config = dict(
    model='multi-label image tagger',
    dataset='made-up road signs on poles',
    train_examples=245000,
    image_size=32,
    crop_scale_min=0.8,
    horizontal_flip=False,
    translate=0.12,
    rotation_deg=10,
    arch='mlp_mixer',
    norm='layernorm',
    norm_position='pre',
    hidden_act='reglu',
    mlp_ratio=2.67,
    parallel_block=True,
    inner_norm=False,
    moe='top_k',
    drop_path=0.1,
    num_experts=8,
    moe_every=2,
    expert_mlp_ratio=0.5,
    experts_per_token=2,
    shared_expert=False,
    patch_size=[2, 2],
    layers=12,
    width=192,
    num_labels=58,
    residual_init='none',
    optimizer='muon',
    muon_scale='original',
    learning_rate=0.015,
    momentum=0.95,
    nesterov=True,
    orthogonalizer='newton_schulz_5',
    adamw_lr_other_params=0.00085,
    max_steps=8600,
    batch_size=64,
    epochs=2.2,
    lr_schedule='wsd',
    decay_fraction=0.3,
    final_lr_fraction=0.01,
    warmup_steps=1720,
    weight_decay=0.0,
    adamw_weight_decay_other_params=0,
)
Rows from block 7 of a small multi-label image tagger, named by matrix and row number. Rows with one number within an expert belong to one neuron, the router's apart. Each number is 500 + 50 x the weight over its row's rms, rounded and kept within 0 to 999. All counts start at 0. Numbers have three digits each. After the name is the row's rms in percent of the matrix's.
After each expert's rows are labels from the 100 images, of 14976, where the router gives the expert most weight on average: "strongest on" is what is common among them. Only what is clearly more common there than usual is listed. The data: made-up road signs on poles.
# router: router (model.blocks.7.mlp.router.weight, 8x192, trained with AdamW), inputs 0-191
# gate: expert gate (model.blocks.7.mlp.gate, 8x96x192), inputs 0-191
# up: expert up (model.blocks.7.mlp.up, 8x96x192), inputs 0-191
# down: expert down (model.blocks.7.mlp.down, 8x192x96, transposed), outputs 0-191

# expert 6
router.6 101:506554576505574421439581397464500480423420547584489497549443471490498509450501546523539464474433470552617468351540562494481495465551463507507475561401515489506499615502427572486562508423493562484522503543508588576509451444594550426493421551645573511499542500484477421516502534486573538519531533501563513471611532481482499459515493556505531450544454455491470457481446436603462486527433417502534483548536553453552519518543581527467479556394596530577484496535491508545503511471579536476481459572573479443464543502516539495575412519478527598507455449518479449456569516488508490534
gate.1 097:441528501571580474539626430494504448498478542491521554532520502580408470577456435500470495527595513515403381506523539412442566485511504433473460528548493535576523423557543504481503429506447596455505479490480368523444447561443496505532507464481520550394472411538547427491559524469406476587425471479549533540447494445585517420494504522587390525516516554504451540491421523454476540472456520428424489498533489534444517544488530480541487567484504501514402514530592522494513569495530567525448505474528539492463499501442467521547496446576512550515399544549573606485498431425397561525
up.1 100:493572534577518543553477505471453456538564550571488534532484528534417407587455455438456567487388564401469490460531547445599532540574537501497477515469465517458602482580412505479565450579416548536485578452516477491559416525424550524530460467514581551430495463487506516496465522507451491582396509419424463553545421372516528428518566510458504518441549529442519629555409441483564466532452606508467415439541585591527516522516496538505500512427525438471505446536480533473524442463569521544539413543523522526457486532498520544441458541501461516509469497448502526510550460427475554501
down.1 096:482439504459466489602493449546580541459519529389484541556474454429511544524503464533460456514606457441457540525482404533508482555412518470477520547526543517518505476570523534454487578552490501640535571454516524495518411374481482552536525547499480494595475457453560453589449434480547437446500502534461470440564626489498583487461417536517528509535492448501435477428540485473540580506577469503521555501550408589461550488452459572541496461416587557498553500554440467455454444607506477492478557482544450514462576525520472453479511480536449405562520510527348474403490469513448528489
gate.2 112:582567514438481405556422525496536436504524416444464517461489623485498562482560489454485514448558483522479499469500567441438434606510517450529606459507454397471478441581449458524465520471492445502475569394459575525517514605469491600504473424464471590404468500529496588471545525557485503434509531454579490558549456525450543585503547531412462501447505491522539569465518513459709546500386514477455512490484449580454437495513413487460430457531442502432433483479479501510534523479456456500462529555500541457490493488501542543417510503556528452514473545546516599441481524558536491500
up.2 106:459609595442516409564533451447583521538473501514480501483440607464431573542490574501463541512535501478501517531497526446431419670550451459501515486517467498477412488469471504567447475484469429517493479461510586439593446549471445544465516475443591512462415583561488488421502513588547433474579493474563456579518498511494524515446512474431545580474497514478474534489468494469594539477433519444475521505406461490486501476504496479466494484518502410549472532420474494569499531459315543497485518474553538507505526507521560526433498472649495486498509523530568626405482442540462449541
down.2 126:561533471551524498472449553514436428417466412514461484435471539494511509567539508476449532383601504558513481514498476419444478513415505475559523456452517395424508418477465501476589542463548523540504530455440459452540613561539472499575523480513525565471499554453521438480409597576509559402460485560542500529431521543484474471481499563474490495421581603460522611491402579495500586527464522485477609462553607492527488564517378535537385439463512568448538535554501426488568458486488593510516497574520484499480510415529484497486507527438527467480505570510424543475533521499492474417
strongest on: orange face; drop

# expert 7
router.7 100:531509540461456423547543497427505470474492508570444472550400392507472616471497538439535507475575527548519430471459449571548594512592510518546483555498424475488520415543492507484472519424493514540510505487575548493496557408506479559444460437453527480518574577424469472493477552490540461517538501532462476498523547474497503458452448478512529522567457467454641482475485514494406412555512456485562489515530537473494418519509560507492486535375482432527430427612527445535491478533521579494464556481563446349569468455470453508470507484452530482543505383414501478416535493543675526441
gate.3 097:523461516595569533444522566499490509578523540405398511557515516523514488467506479495547526560463475615485518565625556541455414526440455556470477520456456510523515560493512529496471331479432463493564477491564522410564466482546588539559551550468451474542456424596448494500449459428394666470488548510461525495527478539477439550536564545475491513440530435508484426538441441516542408384497447431495469547506561500486534505470514516485417478489509470488598522544538429505491465518504480473557480443478525504527506526485441621513370484538501451535532502486416492458563545487498426456
up.3 101:505610505436468497496531420555520355515498528570545514436581468504448495529547516519405489441612553508427543510492457458441541490467513432459495423520455489527509515515436529516540559555537511485549488580513477553478540527563508456548536443445554496499573481420533530470515578491497388556485419524444485486387462555490508508476472391517530530501407541423540439496614508579461536527536499545489567509424514558494495558551537486523559597515497465500409527318532506477528478571479404487486496540499453489454485477398514499467555511473596526511434469600525441421488597528487518519
down.3 104:490386463544436509545519500421504494390548484448448498436483517510502522473558541477430473512528530538530528444498442523477469461535555574429568483536446450500481460423523568531453664528473603528430505528571422569447499497440556514483554499663522507496514521474514488479496480500562511534645418513543415469473520527453594501472508489518461460488493531523412511556619594409550428436495480555544529437473541532532465464377444437578559479426532545471482523497544520514471462507434446541468452568537440437401526546513589521533464508451488561502484505493553538515491462469441562523
gate.4 103:502534464487471441628497466496588605411421529444461415513444532505485531538548421453577534503444478558481485495393520421521442547422534459534523371418583502442566552582479458558522528465500495521544514575469581634568495422470518456511522564457486424436497442476416531502476490535536451484497495414523448496548488527486547465468520498511502502460538463500504428493609551542461514519522486565409448574452483518517555511516486431393577424481468572519479441496522575543392500530501471508468581482497451547430509416477498572553576454594580517447517489549504491569552487502506519478
up.4 107:479541442530528448479497566532504597431420524427479539481495444447586592502481542512495522552556491475488499503478511454484419545513565454618582539459421602549418538517495439567462527511508492479562468467536522561514497447456501488525490588497506435550608456483533530515488522460453435435542562473459458533499475437526521532498550518388513517388618461450588546447525420577558475585469518528448494454470435422580515476457561493512502451478515484594431443442430532521497456527513424561526504395508478475409580546460465531425517582521527427436463473562514618506579522500432477495
down.4 100:591540507474434557497519519488478428564466478544447546455472449552502511565515507490455434443571478481519501559462549520514422485475585432476555501531609489479470494534577454465501503409538566458602496447513534502571406463486417587566523588476468593486450468547522523475469521524472525524544570490615545491563448455466518490485580534450497551410469517443438521515461516530456529529625465484602570553544416547463478530531547518516513417526553444554393480555566473465469458473520540489505552460504408498401484526540493439438506457419575446445454539550475509434498416551358433473
strongest on: black face

# expert 4
router.4 099:533452537550555438525502489604472456504439493566503506519520506533471423507510582509430576403497502511437580513463498540492447472585425497523362483419547564474522445524531434551598538423547577528594395441501444514490505547550424624472573541519546496532401447512474460568565524577539489415529499519534468443482411562505558490517627493488474508507507541408439472469442448485493525504479516449448463482543521463522557503469443415488478524502575508487514504506529512477544497464540534631426456451519492425472565449484533443494543479526549498459503459522488585601597439564502602504
gate.1 107:514525517460487513519556536457550460435486492557472406549429553520455590405470604527534449484518594493499468595539439475486439541567460493563456492452574544551600611535548479499549489552508477466476535537528567531428518436527435392529537440584534423479486487481458455464556467566539565528488573528495418520521483415504607484513458517460504584438567496468550445507436481393553469483474477416483449568452487516473459511457464417486471476454512516517464544480554447449465490561518499524523437523460629508557517515483410532484542499482441503485667492442479369487550561506480476420
up.1 110:483489479496547472434537446439546533457506530529556570501453510362466360455477607501521441493565489563466496400582511471514531484568501523446437543519380478578466553514512513478507501444512509499466544566540509513471459491460557493460511419514469459427516491462497466558396502461537580512451500446544466503414585515443668577533480439478493455508492512523578517556532553430546533541489534500511470479469509463482504534492525522368525550511504490474440429484551562476441537460457465532510541534507538523434514578466481631440471450497556453491706524463523449519468582443487554479
down.1 111:542458466552493595531513480494520466435515554468498500490526482504486526557531430475540479410417451506503460448576545455423493455578526574576519435445537508484534575465544596499448412530464532473460478378586529476521438483453547553390442426489479370396549511463545480485456522527486504578490575541560446411575533498488347516560539521542461421471477422566472486459484541532537430429453552540444482424452485452560451463513524518507534519581467518517492539489533581467423504485563567462503478490504532582526484521565491561501496477476568465475489510573442624496537526616527538578
gate.2 115:484439386496546505506555383543535492614523571485465412469537494461416398551559522517518542503548541463546584436445602466524477579426551506531476440444403514524501539446559566496462496479477473585437510494524527401491496494498569448412512573436596521559523519534422520444563561422548508539477569455479525455526534553446457574511497493456494543453487462516473459469513459460544487424512485524515490501377535597531525566530529498481532553541581511445587521570566471476460461448491476477483500488506603466432477489513473491484440525498551414483352534503442428501462548420569566548
up.2 108:451567447464510569476518410599555510455496477455510484540403411454428475478530432465466492505519513484510559496565445618438532474566537493504597476427533500506512488478398534494440474468514520553479528466462469533556487515552475532491478473436571422508548540439519478501545559516578540447450579463695569487405490440465565539496473436533494489517546436501575559488595505507462476484508456410519490513438471471518425469569431617501435525536430585413516432474490538470450545511468520571467515520468566514497509439497383549503527498488569444492554543610545539382505511471482528554
down.2 104:536443455429484515532496512534498440549503496471493597535566527434424487350448499527465496540513510546494459491444460522485432569477571412460441554559481496489524474503543480571520538510536417445445548403461508444474486510531549480491516478556459462631519510410518535545512466533462510557592469446531461524440392536395425566581532530612473543453491530477474496534522569495478505445501525486505498507419530611486496572504588495495499522402444457499664435492526502417604488532452543454476507531385499482545548602497415524522435555544499577481558453508469487445523525576450492487
strongest on: square sign; black rim; white face

# expert 3
router.3 096:504556593528497490578534532517598476486466494513554513525509525515470485508534559557495612602542411533449522503491513580450622437469341530554480512468546523579464418538464504523517458515596499513496493476482454524545536550527449558481529468506484428491561453520535486431440436581489526469503532651409470492444460498510472584519601571399432537473460581490413558498519424602497527484475592431440550529548473459445547519530515442487443484564461519498500561483485481438511572497542525502444494415451411475539554429501572530464545516563450448458490541490541577524472511588433477528
gate.1 100:515420559516458470467463566456558605490598581578424453398604486480500510544449449469575472495514573506387476538437484459453523524561603425517422493445554469489441509493597510495569512523467513548561521538508438485455500535546470477456559468435595490557457502417403444467456559562548556450418531447476593541440521446445481484457536520487570478444492480478568444517576529592528546533496436460534521563416447495542542483581426578546455458489511556457472506563548432472506487506561595481536444496556573510438471509499558485544506471459486516540415484451440461537490401538553497457
up.1 094:474518401425558494581439518458464560531509480365483604565429546546545515449475438514500550448535479576440443410413489490484500443492518531525550466462565595445571453532465600453530455444526485449536476458550574511549469430471554476544562577549518483507551490564503522482542442476490481444550419577488397443573497562438507526458506485513471548488456514449445546513467486487425480505444518462433466591532565486507452580518484494532490440447557464522432456369472595487448443555535449509521547618444488532558507540523457514528482522496513414423655577476541511498538486514502457537
down.1 099:555537517575507489465478571392517482441496470441497477534434580389432502473432540464478521558482568511401486450607562490583508481516527517452573503441475516611460583490502513448435577510418495498522486561503521535431487567387406450544603529427490521515502537461580513516486533550481535530543547420556545528534578498391512540549441499495506529445496468466548545416535525509495514579510494495538525587437571447438489534484476487504423496396492448520483459627543521455484508500513554484377515505508556574409547446440505542513468438444567569447374463492526446519507509483492440491
gate.2 098:564607571577479608552555493453563568639456476515470549502491515539482453505599633395518419476453493509519453525510554444543465607507575438541572590522490441509429540513422455501454455431499531494459531481514577551496465420453482531409452536491482527499467494501503617528431466478422513558521455439500502530492461562434532494511519527493435528485416383487518427494525468537481510460496521471496569438463526488453548534603483493494529549566542562471520470489466505535516657454507457512387538442585604471472429473522467465479460467517500421440479445463507489497464469538471497466
up.2 096:511555568493510597470550443506479502626534489559543534568448578554437527438439481417517352559497481530463548485503506456498518540477577501481482615515576560482509611530466448487454565529512449517472490561460492442534470477484427452523525505540455585506506581537515428525522487452449554456497518513447520518546457535517464546529444507566378514526425352455489516508524508536532457487498589509469497379473488503464475495572520483478447555565555585490560498347500572520617561465495456443455540508495549460472438472485459544555474426428438472494492482465488506487409443509404549437
down.2 096:531520498498499595536529500505607492532505462425434481422522580461538584366510513492418543602583484584496469430550506513490427453504466497476436446497494516535526492504447531503571596449447472523473497485460493494516433450517397569500475557546489433531423585462507525534474531541455473512463481458490514449488407582529535478476483457461530366605440514531382542527588491552449475456580461526455485458534553543531447488557472507509549524503503519615471467551533543570520539401523587441486507501494367556506442481450380583444578518544493606468493494539483501519511480549491448547
strongest on: square sign; orange rim

# expert 1
router.1 105:487519564467449525550496563532486546515540446527556562487590474533426397558581443571517507473539545461476588485455453528552466444426481499475511429437547498497490479435545523533470576528442525540385563449488567353503544448526545564425605460550463557425477464531452601541512514546481579498550554482525427518493433564495470500514571529383541548437503620499520530471484492483476507475475423473414463518629475516516514477530537587436516549424538494512488489606462498548556493476540510521479397556555438578534528426595448509492505562522512500522473509506460461590509422482473558453
gate.1 099:487477546479468548407485489386511533513476509494600536548544377595511494523508489489504520496479457541466474503469435497489485575437563423471530499569497543536569428534525507459541519552452404561426531434546442460565519410470519586514392527613467591585556456425452377498424518518502469414569520424594536618477578560560586473510475469506472557538481513454491513529524503492541484528465531465503445512434451520557512423531488530462566496571477481494482485494541524490552500571561572569551376522487547493428532463486475397551499389529494515519524417519452524420484456547499519502
up.1 095:433423413532513493546464533423612533534433536410512476482520371445522527536456483471476460449412466565431538535546399519432435547499528438525520569472538580390460507441508511431457416564518504486533502407551468575528517586523420554510530481448497491533555455434503500444397472477613464488487526466508531526458563495510568459475538482571473527482472501571503537508492495563542525463533583487425429423522487563589551576573470492485437455508516548420487531453493443513482496444612464510578500511568489546466451545590529518467468593555483498531450533616545470527544487415484476570
down.1 099:481532439516555543527567450521533421470504452540639448465423469460489450513439475541532554566494478412455475459509586497540449466451504531481442557537464496517448504467541487562553506436506499505611524539503460406463500454541461540591485584407344484510516438483400418499554415469520600495547443450380536495515455509456517522473584502526530539579526505528465502544463610467429528522551565519565509554512511534415540456488505484470447522390528508515539501590504548539507554487458516436554470450469419532493453554566534556481441500533464612465470472482580627513475491548456491440
gate.2 096:518526448529492452529447573473577545490555478424521566618507499539453472514422502554462429483585589447503540456480402475472527432417590481446442496429546486489539533519422491512563479445576416526529519517504481534544608500430483510504523525504491525521514495506450519443434502390431497514573586556596543543542529450508590541467470488512445547511603558446484504494517546471433454457518469527552568512558435416480486517481473554538557553488422510545446357438488502618516487429497425494526467587566491568484462566584532519494452398428486558473410408470468512495548493500476448478
up.2 102:489492525427477478490472483500478497473548513556408526454484495398447568520513552412540538497481476570432590503534612484437474596563489497606506449445393562478513490472569516436422481556549467569550491527544484440563531458576528482519504485415494605492504464424544414489559509624553460494410443483447478591530511547440495552487476535501477549526469553499516398386477526456545472564522538466469525414494517481541486469543488553554496461494439526478468667518551531476494504537470500459538496437495467514482459466510420453580498540539607437480535498465541588464537597466467462383
down.2 098:461476553418455508389615608451502570525397551469543480499547551587486547531508419513349491531442496491548441484500465499523596521503460452471556516496501551545528463488426494517561455507381382563462477468497461538466622528497416520516528456476570520450526555514518465542572506472464539460602524490506496422611551373514554549522550415556474466461494489439528495527445490563576504457537451537501485552465539556420515477556543522487492569504568470529440530523452487507411441506509519542427479470460552499428600422512537615469429497479447554509434497518498429506501509511484504527
strongest on: triangle sign; white rim

# expert 2
router.2 103:558487518413410427458466513425428617497493535530484463475466507483508481423564522461398497491567486489488487543495416584510533507496465449486432553497367518561521490604538555482452569474457510473530545447439558443515522567541583465497422524510466525447444464417418573574476556512518465433524462459465557498571482511539451473477596474558527499475427508397573495452422529461513488536532539542476505533468455469515452445545518496459438500528564474501399417637542477588524471467522544537557446471424485447584501552526479431438477546470488479552435417479467492542498439514658507464
gate.3 088:388516638469592482454461447503552411441477565551458536510560554509413540436487486538521447491533512545431521570512453482564436502490520515485629494565559528498427473506476558439499485510431572465517468495449482478486442492394457494477544461529446508426528505505451541523452450517536491465458493457352424561445450606427486582483432501468491464495488459501531531504574458514470540449519517445497469524437468517592508493557495496519527548513497537489570421532560388426463482480487514426506556470573533576443457431418500601578553490490474464435483626555456593565572503553545491511
up.3 092:599483418541426503483487507561511569460551494471529504493470455448557547468551418491548514529467450444590473427490549430483507520537515531489475538510524485491550550541561481442487490420575486547478531494591424451447545407554532514497446590453619504578566471511497524379535537524520422491556497470630550549554492418476494449532569472540541490455505494515436499514480522497532438539500464552475563418571580498371451497529446391451418470457563506521434481438453621490555395520451531535391593468531499537536461513487563454519440523544484471479484517526568510447477503386438520467
down.3 094:495526550468433527427479399545495484527420613484445527542523561454452441567470411536503514539432495531502515461499429445518523524544617502543494401465462453593426467529553444434452582461446539513472402499544590604521532477482488486514433482593513522477550409488461466551607454475432556373543491440507477435479539575513531479494507513496509440497531481571526531573480570476596435453518501579541614526418473512501503586527466533443506455445483362537503503552486515491507514545518488496560445510428442528494491518526582534480500549562582460524457451467559501506437497601424455501
gate.4 105:431454471508550525591503525565585535502484450438440470499419521537470558499548501505535464595474487490483546476581447498533506487477506451419435483424531410546533544494505470514480458499429447458508437450457528480558489345467541513464424446619492465489563466659541505476599584600444442539510492535523475527514475534392424451537492593531472544474399497466549519519542475570592455467422486532511471520570559490505573491422538548514466453474434489569508528492518476517544397446411578478476500456497527517467552556462492549517499519454514528405572490486524533491625530547563477419
up.4 100:533426493548501409520469523493449510501459571406525538517499430538534487469565498529463513448476547509461508491457394504476533552560392478512496446476442468440544463610488483571492548452500470463522537475525410465506520443597482598532573499503485440500459483440421467514451472413636540440427455560499478534470641524494464484508506451497464415491552500471441403566512490512494494472527449511436486453540563441624471625501473546584488522541438493565499460505502557550535563472469470488517513494578540552514565484490486541475581499469524564630469488565495394499417607613517532507
down.4 103:523499483533517532522512521495553503642406596441455374511563489533430565436370414495458551430587542543501550491480547459495455401518550435581516485535525467498437482532456511461500451551452527512437503470498450520485429507540493504555500433600511477389534466423535467492536578494392534547525572489505538602522590533488451508529461501551494582566502472478447549530506447515604506553483474553445558536539475462437465525389537502502570488507478582506485570416514502544486468480470484533482387495484445491518493529508493630481570488469472543554409500531479460577526456482442384474
strongest on: blue face; black rim; arrow right

# expert 0
router.0 097:531519447409466472474458440499546454538488416530448486552460524493540468493525565530548480455472517532529495430423570516490546490423538510459514543559460503424458572471392496521525553428496538464585498480567489587491479447511585545576497504519508455497633430475389477562485481478479388514442521487425460371404587508547545421543476480449499515459612438485558491563535477480505463504516479490486465490593576535534446557387506487396499568435491529543574503504531458448531489499468417543491592401478446430547433501486526540548458425528430500511503437515578510483488619460541448470
gate.3 094:506515486478472519547485550586528515501470627426517528554474501531549474494590535509516466494423551488535477444537513571558429450554493600479494478391526491464530533603543480432451404478483446438498421409463580459541549501570470542493440477521482610443430476500490555479575502406498498477516501468429512529447540475659461490480505395476496496447446603582432525540545463537489537455527403508399488434547463487539542531498475501498386431543535509500517595629536502469556554515520573502546546514452537421508409453527493554490416532477468498481558471553533498476517451577467449534
up.3 100:445482434426517547525500501490505568523546478605547409492441479653529487506416478469578470531503559380499606563511439377581517569506503408508470483526541452509461515476518524554591509509541515576496595512526469479406559461474618503434547531562537481583470479537518417508460530524493451522528527456594521539430492490553496469501503552494519446589560485490469474549509484404516444495521496433550437373460582462489493481525425527519627491481446444485514474430517442468559472443589495488486514491491531512582434608458512505565455440492489514529435481422470535452483494532472419471
down.3 104:485532506517505518540465495454444456445524580436513476451465401446538424543539515496544446543480429552505499482446472565521547456549465550525450542423557468525467506493584506486550400526544477474496598538547554484442561572458470457489438449490487451515558532495542436538466474380548526520471533458555393480520517525510533574542605485450420522487569522515524434535429599492520600450450493462442424554465515448476369476521588457492416516423612500473581517564477548504570522601477490472539573475467484545585606474449562443522488465513564456449482449366465451544492558493549473497
gate.4 104:484538483527560519466503502480592487474463460496591441484475509455485495581480544503632547431435513466528601536473481505482510436405503447419509373477476538480476473491522470431616500459535502471552536519534474488588572546524560470496570583408538516522514375565485487481491566536497440532399374532552433534532515531506544499403622516362482601519550521461460513512513465439474583434510458495507515524525549469512478449535510514556534448513483386572469489577502502454555564504467474502461479445521566526514501457546428500441573485511612495487389495501552456546571502484467433467
up.4 103:560553543536579531471469510388617471437456546493585489527529470426473444422516490438468489510487506462491500436439478457516643404558517512426597460439470604539502425399489581475521447422494504475463480553481511524508493560508552522533500483469462448569538443506524480501410517516532562673476479543548467482476523588541511482545515481502595553453485561542535421482482471453618574515495474489484557528536538481552495613478592471572496508418531450556546512531420509468526480485517463513459473487516534516553536524474443482460543460353469422523419589488496419452502456473509493480
down.4 110:449508481475473433455596535462494446499596436443546485438495496511510480455536478497483511588460497457416483453575502569579535538485598566487491526414452513448477519454605424505517483588397513552469445476518456536509433514500415444578621531486485525510445439513495499465508482528530436410562456529506491478550590531485421498480576473403527533418512479483471471614520500468493475438496488507562441512584529575477591535508388506552571552451449449467523463519496492600478628613511502548539549450474416490452401509448480439551526548556492498462478447503528509513571603515495495420
strongest on: blue face; 20

# expert 5
router.5 099:500590512579497499457467443494575421522419495559466467460477498556503528608513580496586447512538520474396489452537556444480484442468456488507516580525471551490466498510409492494478535471603555482504550464555611568445471424572359481500593494507510437573576510522440486520448564484494553552481542563573528483436539569535486488541515508519474533516544501532368591654502469535529495504510546574578502511463616515497458555549462545399537530549576508491493439482450431475510515498478475524495565495446420389536515538456582567512501431560475508507485467546521542514500535468431463591
gate.3 094:503413506502449429583433458537512559404521541512574448489525528507559471446499505486463565516487422530414437514468513521614655554455519513490639570565408529535519470570506457549493518532493463481529517509518637459560550563572505528447409528391534509480466516526544531488513507490470493542430463496475545497548538441501413417520525555504514392510539507466429501502637436499473486550556504608583472515504605497446587483454508502465457498427494487556424438499452489468406460526458515430491522432510471458542468471450492581466478580497497431494506540524457431469474518529593493468
up.3 088:439532499486402595495582499500569419603505415512450630506495523434504473504531502531533411486465543450619514499549455515434416479518540478515462435513556483417474522412517545429488532467524575495530397543453415500465497429499504525576609540570456456529469422470493422474458521516482435490592529509507442515568493576535476627509492451516490551453503542476571501533342523523508562458505433538423578493529444493507477503534530493464635507525474517475582530533476507445559505511537531551467551509542463463510551481532497452604497410506473525454433498490481504512566467481371479544
down.3 105:575503527462420465515455437492531515485558482523422448592521526510533529513498443585467546464523450497472523526447541489439423473582452444581470468614548417590473441597553479459462449533544493615436465458529532547467502478451504585397557499494533628469532454511543514511505562514549475480517506516542448472492489464434565614420511469533501482535496417500509456553473475531493528562530474528477453541509483507399559458435558655497491507502580480575485534546590545488431449412521549529518568541480404524465440532440446489460515366529507508501547532456531470526575482527429398445
gate.4 109:510542514495477507464563504522476497434506453460441432513573484472456574452450426501520510474424538353509536527459462446504490495469534497377455482545430542552488477513532478487576590471479493538473506522550491477495522529433597444488516515571554549411449508355441532463490540477519550436597548472542514463459524502484525544536569572511514488537432475512526465467515575600494586602596486479457406521521587451606514495513465460573546507481501553516465524426537546507559523491504543474482467466520515493485632545451403432527537386494502482453566559420522501475469519559320472481
up.4 111:593549491443499498447535509489488552532458522490485462498516503502433533442444563440429462459421555423449438573455483451564492429502531486377448530462438533576512484524572518428494577459490560492484485473500473479514481525494580460484460486510534490451482497417462495525532431516510547432559566458643549498474620494457542545531519555516541436540417455495521408515428534608498599616563483482452491500515580479586514473402460555590512539494480517440510543414576547497480519512514619425482462507474482544477577584438384505542536469510497612498569513473579499416469506479460465479
down.4 111:459530501555525533505525446531602544559436556553529501489480511452536500605534547507553583520484457485472540478508413506443506492413459501500558581546437445551577510505469464473484422505475544504520463537471542441518480422511499455536532492495580500507504426498537467460485495472473543532494378579468472539537564436517553387572527498560587519543469470438389507507634559396487471473523405618409525541502539520459450431436506540489539559381610526601474472613454389569492530453435534435501464515518541471474478503500433512495454501539461498443458431469450563502482463528502402526
strongest on: !; grey face; ?